{
  "image_size": 48,
  "encoder_mlp_ratio": 4,
  "latent_channels": 32,
  "decoder_widths": [64, 128, 256],
  "decoder_upsampling": "transposed_conv",
  "beta3": 0.9995,
  "epochs": 15.8,
  "lr_schedule": "cosine",
  "weight_decay": 0.2
}
Rows from block 7 of the encoder of a small image autoencoder, named by matrix and row number. Rows with one number belong to one neuron. Each number is 128 + 32 x the weight over its row's rms, rounded and kept within 0 to 255. All counts start at 0.
After each neuron's rows are labels from the 100 images, of 14976, where the neuron reaches its largest size: "responds to" is what is common among them. Only what is clearly more common there than usual is listed. The data: scattered letters and digits in many colours. In brackets: how many of the 100, against the usual share in percent.
# u: gMLP up (value half) (encoder.blocks.7.mixer.u.weight, 768x384), inputs 96-191
# v: gMLP up (gate half) (encoder.blocks.7.mixer.v.weight, 768x384), inputs 96-191
# out: gMLP down (encoder.blocks.7.mixer.out.weight, 384x768, transposed), outputs 96-191

u.538 [125 128 131 119 133 117 123 133 137 127 156 122 122 126  72 128 132 143 119 135 144 121 122 129 138 114 118 121 120 140 119 127 166 158 125 135 120 190 219 106 136 128 135 145 119 127 129 139 108 123 130 126 131 140 125 133 146 107 126 136 134 138 136 129 126 222 118 123 163 110 127 118 135 118 145 132 135 137 119 127 113 113 184 112 138 128 119 132 246 154 118 188 133 115 122 135]
v.538 [132 164 140  76 158 113 145 134 116 128  95 112 143 130 122  93 105  97 116 148 123 121 135 148 133 121 128 109 119 127 122 150 130  97 147 104 106 183 146 117 105 118 113 122 178  97 118  90 131 124 135 143  84 113 131 108 159 143 125  89 102 137 119 137 147 223 128  97  88  95 128 133 147 123 120 115 118 103 121 113 121 148 153 150 112 148 137 143 250 116  95 211 140 126 124 137]
out.538 [169 114 123 145  91 115 178  98  96  15  98 154 146 108 131 153 141 151 137 107  87 105 112  77  90 145 104 117 135  89 163 151 107 148 130 133 141 129 128 113 122 133  91 105 126 169 116 102 194 157  64 158 142 166 111 131 118 138  88 149  94 160 101  93  53 126 195 107  81 122 101 127 124 110 199 161 146 132 162 176 141 145 128 173 124 140 115 131 123  90 118 127  78  74  41 117]
responds to: black (41 vs 19.7); brown (41 vs 19.9)

u.576 [148 142  94  71 119 128 222 120 135 122 125 129 134 124 171 111 104 123 129 118 139 148 129 112 128 108 151 151 118  64 121 178 116 133  97 118 223 104 180 139 120 141  97 143 120 141 163  80 127 151 119 133 141 145  66 139 111 154 118  92 144 143 137  93 127 105 160 146  88 163 123  94 130 143 128 172 143  83 149 117  80 132  88 153 114 126 132  96  83 125  76  90 127 121 117  82]
v.576 [133 142 109  88 137 119 186 127 131 123 135 124 134 113  98  97 119 122 121 131 148 144 113 131 158 101 131 121 113  92 129 193 124 141 118 112 170 165 170 110 120 105 118 126 133 102 140  62 109 124 109 146 127 137  80  97 127 141 125  82 134 153 145  85 131 208 139 108 104 109 123  88 136 112 131 171 138 103 142 115  98 119 138 155 115 123 139 110 230 132  84 198 141 119 131 107]
out.576 [122  36 110 144  81 147 112 116 133 109 121 172  62 130 175 175 122 158 136  74 121 133 119  65  74 153 168  97 144 156 129  54 116 162 115 178 155 138 116 141 156 146 151 126  71 201 119 175 150 116  86  97 222 152 121 169  98 108 104 173 160 114 147 108 104 127 173 130 154 132 139 137  91 150 167 115 166 146 160 173 184 134 131 109 143 141  93 119 101 135 145 116  72 117 101 128]
responds to: count: one (41 vs 17.2)

u.441 [131 135 168 206 108 151 109 148 117 179  94 135  99 133 140 149 136  99 118 164 123 112 142 137 121 151 102  93 143 142 156  85 132  78 136 144  86 158  43 130 117  90 139 109 158 122 106 175 140  86 165 113  77 122 154 136 170 100 142 166  93  83 133 162 143 140 118  82 127  69 117 180 127 111  87  83 102 148 132 129 168 154 161 134  83 149 150 155 158  99 190 188 116 161 107 155]
v.441 [124 137 148 111 135 118 108 137 143 135 151 120 126 136  89 106 137 130 125 156 138  94 130 130 127 128 105 119 115 168 118 114 150 124 137 126 108 194 193 115 134 142 142 130 129 137 119 158 129 127 137 125 118 139 137 155 155  88 142 145 105 130 143 144 130 222 121 120 140 111 136 137 120 121 135 116 135 124 107 128 123 117 194 126 142 126 128 133 227 139 127 181 140 121 124 138]
out.441 [119 167  87 129 158 119 142 162 112 150 148 148 194 140 159 116 129 112 133 111  81 140 125 146 154 100 152 146 111  80 145 189 104 110  63  75 156 124 134 173 137 133  25 112 148  88 147 110 161 209 117 167 122 105 104 121 117 130  92 114 138 105 119  88 147 124 136 178 125 161 136 113 126 119  79 157 102 124 128 145  75 131 111 178 116  90 145 103 129  96 121 125 168 170 180  32]
responds to: count: one (53 vs 17.2)

u.598 [125 110 129 178 115 145 106 134 137 133 148 144 122 130 141 151 143 149 141 123 124 126 129 121 123 142 120 139 142 139 130 102 117 136 120 141 137  69  89 139 155 134 139 132 103 139 131 167 142 129 130 119 142 134 137 147  91 106 135 165 140 119 135 135 126  28 129 154 158 157 129 132 116 120 125 119 125 157 130 131 134 117  94 114 132 122 126 123   6 129 169  51 124 137 129 126]
v.598 [128 136 125 111 155 136 125 132 138 163 159 115 134 139  35 109 120 125 129 167 144  95 148 145 137 137 103 135 121 145  86 133 147 123 130 137 121 207 165 131 141 112 127 105 129 110 105 168 142 113 154 127 103 151 148 142 146  94 151 137  96 153 145 155 155 208 118 119 158 110 131 132 147 112 180 106 123 121  99 105 104 102 206 117 131 138 144 128 245 174 157 179 145 124 151 149]
out.598 [163 220 134 128 143 129 154 203 116 155 129 161 166 148 140  97 126  85 140 167 121  96 154 126 165 149  98  81 127 105 133 151  90  61 109 118  99 112 121 131 114 100  93  55 157  99 124 106 178  91 139 149  75 126 152 118 125 121 171 112  84 122 135 164 178 116 134 105  71 117 103 132 130  97  73 103  69 132 102  89  99 135 118 196 107 149 169 120 127  51 128 129 151 170 134 125]
responds to: black (51 vs 19.7); purple (43 vs 19.7); blue (42 vs 20)

u.685 [129 143 132  85 137 114 141 126 121 126 108 117 133 129 119 107 116 105 120 132 128 126 127 129 125 124 140 118 121 123 125 142 140 117 139 123 116 181 166 119  99 128 119 124 149 125 118  98 114 127 127 137 121 123 126 118 171 150 122  98 116 134 124 129 129 217 128 105 100 103 124 132 138 139 127 123 134 107 126 118 122 145 163 142 129 136 131 139 255 126  90 201 131 122 126 131]
v.685 [175 118 126 151 128 157 146 151 141 128 182 153 136 120 172 130 151  75 120 136 131 102 173 134 143 151 111  78 147  72 181 122 102 111  76 127 150 128  70 146 138 119 144  64 123 128 132  78 130 107 113 121 147 129 123 115 121 133 227 138  56 106 140 143 149 146 148 105  96  92 126 133 119 111 103 174  85 133 166 139 147  75 131 169 108 106 201  82 113  95 145 164 129 161 105 110]
out.685 [115  42 114 138  88 130 114 101 120  82 115 155  63 123 164 172 116 168 131  77 110 125 104  62  65 149 167 119 141 151 130  67 130 180 116 172 155 138 131 137 154 152 138 143  75 208 122 178 146 133  79  92 213 149 117 172 100 125  85 171 165 125 141  92  88 131 164 136 152 133 131 131  94 157 177 120 168 146 173 173 170 134 129  96 146 145  81 123 119 144 123 122  79 104  94 114]
responds to: black (67 vs 19.7); brown (49 vs 19.9)

u.717 [140 125 118 144 139 141 144 132 128 134 126 134 122 127  83 135 123 153 119 129 148 138 125 140 158 121 112 132 135 114 152 152 107 141 123 134 126  63  97 143 124  69 139 133 102 105 146  96 112 128 124 126 105 128 131  82  93 144 146 110 135 149 124 134 145  34 117 143 128 141 108 108 125 111 134 141 120 135 122 140 121  93  85 101 133 123 134 120  50 143 162  79 121 139 142 121]
v.717 [113 132 121 118 130 120 102 142 153 136 166 117 140 134 162 103 142 110 163 118 125 100 138 110 103 160 137 146 134 128  93 100 151 110 135 116 127 144 189 125 155 186 110 136 151 168 126 152 151 134 115 134 153 135 113 195 139  90 130 144 122 109 124 148 112 183 153 137 124 148 141 127 114 137 135 116 131 123 129 105 106 155 164 165 123 132 132 116 181 116 111 148 138 119 124 134]
out.717 [104 128 159  80 190 114  88 101 149 163 134  91 146 121  96  74 131  98 127 136 142 138 152 191 128 116 150 176 122 167  86 125 175 118 178 127 100 131 138 119 122 141 152 162 151  90 131 132  77 152 192 133  83  88 153 111 159 138 144 118 111 116 106 165 141 137  75 134 156 153 159 143 159 157  81  98 132 114  80  87 143 115 138  71 159 128 134 147 133 170 134 123 146 124 175 185]
responds to: count: six (36 vs 16.4)

u.327 [136 108  89 100 116 130 155 136 171 114 218 144 118 119  76 116 133 178 136 105 154 148 104 108 153 108 137 138 124 100 110 147 126 179 102 142 171 101 232 125 180 138 141 160  84 140 175 100 112 136 106 120 159 153  94 137  62 109 117 132 164 163 160 107 125 126 139 152 153 148 116  28 115 112 144 164 150 138 117 127  57  70  95 118 176 125 129  82  94 163  95 107 127 107 140 115]
v.327 [130 128 126 140 130 140 120 126 126 142 115 131 146 136 167 121 130 110 145 127 114 122 146 124 132 137 129 130 140 117 139 131 113 111 135 132 127  73  89 144 122 122 128 117 148 124 122 120 135 121 147 133  99 112 135 123 116 130 139 121 110 119 125 137 142   0 127 137 113 143 125 135 123 130  97 124 112 129 127 117 141 126  79 134 123 134 143 126  13 105 140  61 122 151 149 125]
out.327 [153  80  95 166  53 167 157 193 130  99 118 195  88 144 156 189 118 176 142 104 129 117 101  46 120 134 133  59 144 109 156  92  87 140  92 165 148 117 106 138 153 130 119 108  90 191 136 141 166  75  79 101 183 173 131 159 100 120 118 157 151 139 161 116 130 117 183 109 112  97 108 126  94 120 176 119 148 151 153 150 124 126 113 168 113 163 121 103 119  97 132 123 105 129  67  93]
responds to: black (63 vs 19.7); brown (51 vs 19.9); purple (47 vs 19.7); blue (46 vs 20)

u.676 [125 117 136 176 117 148 103 133 129 150 135 136 117 137 159 142 139 132 136 127 122 124 139 127 127 140 118 125 137 132 145  97 119 117 130 132 122  72  73 140 143 127 137 120 118 131 125 179 140 122 141 122 123 126 140 140 117 105 141 168 127 110 130 141 134  33 125 134 145 134 130 149 115 119 123 119 113 148 129 145 146 126 112 120 113 122 131 133  35 112 190  78 121 144 125 136]
v.676 [122 132 141 117 137 135 123 140 154 139 141 121 120 139  67 117 131 146 135 150 144 118 129 134 157  74 109 115 103 157 128 130 148 129 115 129 106 184 183 131 127 110 139 129 116 113 137 132 132 126 146 118  96 136 143 131 151  99 147 112 132 141 129 139 147 220 108 130 152 112 142 126 142 114 145 140 115 120 110 147 122  96 188 112 130 114 133 124 226 156 145 194 141 129 141 132]
out.676 [142 110  63 120 140 148 144 192 184 139 160 163 176 112 123  86 135 155 146  98 169 137  86 113 139 100 146 134 135 117  93 163 121 123 135 147 141 122 131 152 142 132  91 165 126 116 174 123 130 159 135 154 117 161 116 145 115 117 108 137 159 162 168 144 167 129 138 150 139 149 124 115 127 106  99 122 166 138  81 104  37 107 119 151 138 167 178 108 128 163 126 124 150 133 159  99]
responds to: count: one (43 vs 17.2)

u.436 [122 118 157 168 125 154  83 124 120 140 102 134 132 142 143 150 143 121 133 141 108 119 166 144 123 145 118 133 139 155 140  83 114 105 136 140 107  78  83 157 122 123 142 121 131 122 110 188 141 135 144 129 105 103 160 137 121 121 142 153 114 108 110 156 139  27 114 148 141 159 130 163 118 135 116 108 102 135 128 129 151 124  95 110 137 131 131 152  29 117 168  51 118 166 138 127]
v.436 [139  96 100  68  98 122 162 147 147  85 138 123  90 151  79 101 129 153 125 105 151 113 110  98 119 127 135  92 128 124 130 126 155 148 174 146  84 195 139  97 123 151 142 116 100 150 143 126  87 112 132 123 133 149 152 127 155 130 141 117 137 151 167 140 142 207 166  94 119  75 133  97 129 112 182 127 164 151 120 146 126 105 226 154 120 127 131 122 252 164 113 170 111  99 102 144]
out.436 [119 166 148 121 149 129 131 154  94 151 130 154 206 124 172 130 160  88 130 138  86 106 170 144 140 173  97 141 126 142 123 151  66  85 110 101 136 127 136 136 122 129  62  53 158 113  75 138 194 228 138 144  99 117 139 137 137  93 155 152  95  79  67 149 134 126 142 145 108 158 122 157 117 128  84 120  70 133 119 135 150 128 136 189 122  92 175 129 129  77 130 127 141 191 178  69]
responds to: count: one (51 vs 17.2)

u.555 [129 129 128 124 127 124 146 126 128 129 139 128 122 129 101 128 131 131 121 128 132 149 123 132 142 113 126 112 121 122 132 136 128 144 126 127 130 184 157 120 122 110 135 141 120 124 129 124  82 120 123 128 127 128 124 114 147 135 128 121 133 131 132 118 129 212 124 116 129 105 118 113 129 115 134 138 125 126 130 132 122 128 190 113 132 127 125 130 255 135 119 192 127 126 128 138]
v.555 [120 131 137 132 139 108 151 129 107 123  82 125 144 123 146 154  94 105  98 146  98 120 109 157 152 134 122 150 154 116 111 132 157 140 100 110 123  77  43 125 141 115 112 127 111 122 126 134 160 140 122 115 126 149 135 107  90 129  92 135 104 130 132  95 108  42 138 122  95 153 154 134 143 129 156 142 133 139 160 148 137 132 108 139 108 142 114 114  63 120 135  67 130  98 112  99]
out.555 [133 154 160  87 172  43 170  64  79  16 100  94 190  85  93 108 125 135 119 142  90 127  89 147 114 134 104 173 124 132 132 174 170 154 175 153 118 140 171  92  95 124 117 141 172 127  81  81 120 176  80 167  90 116 130  89 147 161  90 133  98 173  64 114  92 138 117  97  87 117  81 132 164 135 152 145 158 133 129  98  91 137 139 127 155 160 129 175 138 149  83 134 143  83 125 134]
responds to: black (54 vs 19.7); brown (53 vs 19.9); blue (51 vs 20); purple (47 vs 19.7)